A small encoder-decoder audio transcriber, trained from scratch: encoder arch wavenet, encoder norm groupnorm.
Rows from block 2 of the audio encoder of a small encoder-decoder audio transcriber, named by matrix and row number. Rows with one number belong to one channel. Each number is 128 + 32 x the weight over its row's rms, rounded and kept within 0 to 255. All counts start at 0. Numbers have three digits each. After the name is the row's rms in percent of the matrix's.
Before each channel's rows are labels from the 100 clips, of 14976, where the channel reaches its largest size: "strongest on" is what is common among them. Only what is clearly more common there than usual is listed. The data: babble in 24 made-up languages, each with its own sounds, syllables and stress or tones, from a formant synthesiser. In brackets: how many of the 100.
# filt: filter width-3 conv, dilation 4 (encoder.blocks.2.filt.weight, 128x128x3, standardized in use, each kernel summed), inputs 0-63
# gate: gate width-3 conv, dilation 4 (encoder.blocks.2.gate.weight, 128x128x3, standardized in use, each kernel summed), inputs 0-63
# out: residual pointwise conv (encoder.blocks.2.out.weight, 128x128x1, standardized in use, transposed), outputs 0-63

strongest on: clipping (25)
filt.17 101:083101111200169118155107220123051153119057111161083128106131111216101082104129117135161160164132175154156138108184128161125179141115130083129042075153078093149166124105171132119117099121168119
gate.17 102:108080148118113121124138163137136129120052120143128124122101127096089119155138106084132090142118044075091152178170139103131082135146092155102165116209131186112095221173119149110168106136135140
out.17 099:158052103088182153153171164096162149098108098108069109125131096079128105042120080145150153131103112153105104143154146123147144120102119183149138219067161193140173160110197134130139091175123158

strongest on: reverberation (80); voice: low voice (54); white noise (31)
filt.32 088:055145158138132136124127158126127071144149132141159136097121124144133147114164168048139113103095122141106092125127057099107118149151157160175144057164133083084108136134127123153134167132150133
gate.32 110:179107153151123150153159129112170132122143116097154073169095166105102113124103179162103122113212086102115121106093199162155142074146100150111146155096139124101142137134145126065112086099145174
out.32 087:190119193146166101092123134120110126122117162155147150079152152079135076102154156172118175148094101184111047097166176092158119162090126120182068081093128175138155162118093178070134123113125128

strongest on: reverberation (75); voice: child-like voice (53); thin (high-pass) (31)
filt.19 098:196079116112142165120101090126161122097135134093252127131145110111138117093112199143145144088150109136170117113085086126120123095149149153152133133146126132142135169148122128177138145016168085
gate.19 106:183074137152145111154149095117085124115085145106129129056092095122107164126077193110187121083111128155081127141129175166181148064178118182054091152128072127133149134135105158112137168108106169
out.19 098:099175170100110105130100102109146066164097157131130059137161144153167129146069157116112098143098149138140124035145169140097111173133102204056114129123075109155111102102188116118131199070118141

strongest on: voice: child-like voice (52); /a/ (31); pink noise (31)
filt.40 097:150114147129117146170134159106157154145111077181068163104122155060106149113113052142109132168144168171111131089203138136154120124121172083118121105078115101169178148151122128152163082130118116
gate.40 094:103118162160128092099228149113117135202138150132065133147129158151152106162121060144093114078094116115069114137168158088128136093138113138136157066127100128164108157124163178081129111175144151
out.40 091:056121157135086056122113173149148089127144100112159126095128099097156130172134070069159175125094097100159162126184099121144123076158135101110088089188129140080174092152057126128091102167165135

strongest on: reverberation (97); /ç/ (49)
filt.104 074:130140137145137159117124143066167150113084094073130146113181157116126072145091072069075085122157099145166125163038104120119144178212151099149164132129133118121182161120138143169152182107166138
gate.104 108:144102073168097112107135143105167156121140105086163130161167133182119114123061141122154103117161123139077105157154115124112132090172111138119142140146129146094131173160128123123126065115151121
out.104 094:112205155098117145118142144096124090140144157103119101080104097115142130102183104108157134140154120100110162076175132060114135112116127148139174159095088150183055171105137120107146132139160149

strongest on: reverberation (88); /t˭/ (61); voice: child-like voice (53); /t/ (38)
filt.45 101:059090098148120125120106073140099107107150118097160163136131086151172152184124143083125101119090072142151132155177173107050114116133157113203158199143142121099140153121118129162101114142150182
gate.45 094:078193113175081131099116138130164161098124118127097107106126127170090121118078081182171084120111079060113113066088138119071113062153124110203179120161155138124144106113157123114126124123152128
out.45 089:129186165111147167138129135144144149150143150121109118141102201156134158135091147156149131144134143105155113100164120132090108140118115183130069083124089155102144148142156067132129130127116083

strongest on: reverberation (88)
filt.77 088:144123123121151136134143145130108120128166060132140118125140169120076131107126137152162135144187168111152140142145144058145092097040094129094137095167070139104103138120117074156147119166124050
gate.77 090:050161131158118141113110081103112142097116148100147080185124113160147126132076168146154108073167078097112163162138157116110101035167073139125137138115187135063134127125078156132174086153135168
out.77 086:081108129062107160101085158132097093162157111144135120093143166206163131174180113131037084131146118187138102150107145166133126099119099152109113125074142162138177090109097144081066053165124129

strongest on: voice: deep voice (53); thin (high-pass) (52)
filt.120 107:122224185148090146103134206102138161124122150098137086110161130100105111152112129189125085184173082137101159150182130125069153112159125049115131169147064146127208127099101145097169108121107143
gate.120 110:176154118161123127104145098114116129144128198087093123133102146160145114155189173159100111169184162131108122106075125075135176109128185145167054130092152109155104091119124080047108121130056174
out.120 095:061108103119147111164107055133101122142126074093152115135118110090149088115069131157093112081142088160077095122120132138151111086156145155174057118175109094097099182199149138172152128145110131

strongest on: reverberation (89); /ts/ (57)
filt.74 100:147109126136145111125082115152110169124114114135086108077176112064160176127181086157108163171125144133183151141100100162130106183098149153124124142152189148205132121081145138153152071097119128
gate.74 112:132104117158135142145131164124167134110169107101201060144134118140123149091141139135142136082195069074155089161117157160025140141155091096171114120133144072049133177142085160120113138102148130
out.74 116:106120129219113147149143160092118168175120161154108184149130097181169109078180190121125178105143133104108089107124164135138129160085143112185131196147145141086119140171117126159110092160123126

strongest on: clipping (100); muffled (low-pass) (35)
filt.97 115:157169140169115164118100177176138136118196152144080115169090100188112103119147150078132089117128087210156156069109151147106129131130183111179106109087099159138117101120140114120076138103047150
gate.97 104:070096130146121067114111099150141095138111177134201136115141148131096181170058154189124154138137133055097078139146141108135154081097116120098086156160165073124135125125102140124172058163178086
out.97 118:135085105122138153163149163136190097112205135113134108126121072143144078089130118074117079163031112168147183160127079131162096084128136159162072142107076131118167077125105145107109119056065124

strongest on: reverberation (79); /æ/ (65); voice: deep voice (57)
filt.61 088:145147136106169142135171121154092125153068153092181092135127131087141150101206187136125142108069098171112117142108111187062081159115162111168153134118029089149135070142148121092165101137052133
gate.61 094:096131178117137132123180120112177134160113142113172103156123125169135138149093154142112132133157069118215140138101092118056151127177076126147129127220176126094079166174032155145123170121165069
out.61 097:177126103147147150157060089097143114129134160107096113122130072139130178105078124140117122092099148188090206111060169145145105113124126114160107172142182105146188203121051116113084155143163192

strongest on: voice: deep voice (95); /z/ (74)
filt.56 107:125091108128121102119183148123125109123072096206109141084104139141112120127078200089105159110149149129184171114126120142102115144173094104119104100157186073136115117070140098079158128102117146
gate.56 102:176168134179094101088091136136115198135148141135102101161100112100116093122124153151145173136095190098101141158132062143140098101142155139116120140167100060093095151153108108189140146128115135
out.56 108:090082087116111152158174110113180116051096126158103146081101086115118128146138148120164134088172139130165118159128115076179111109164087091086081185172116125148072177164068161089111219149153120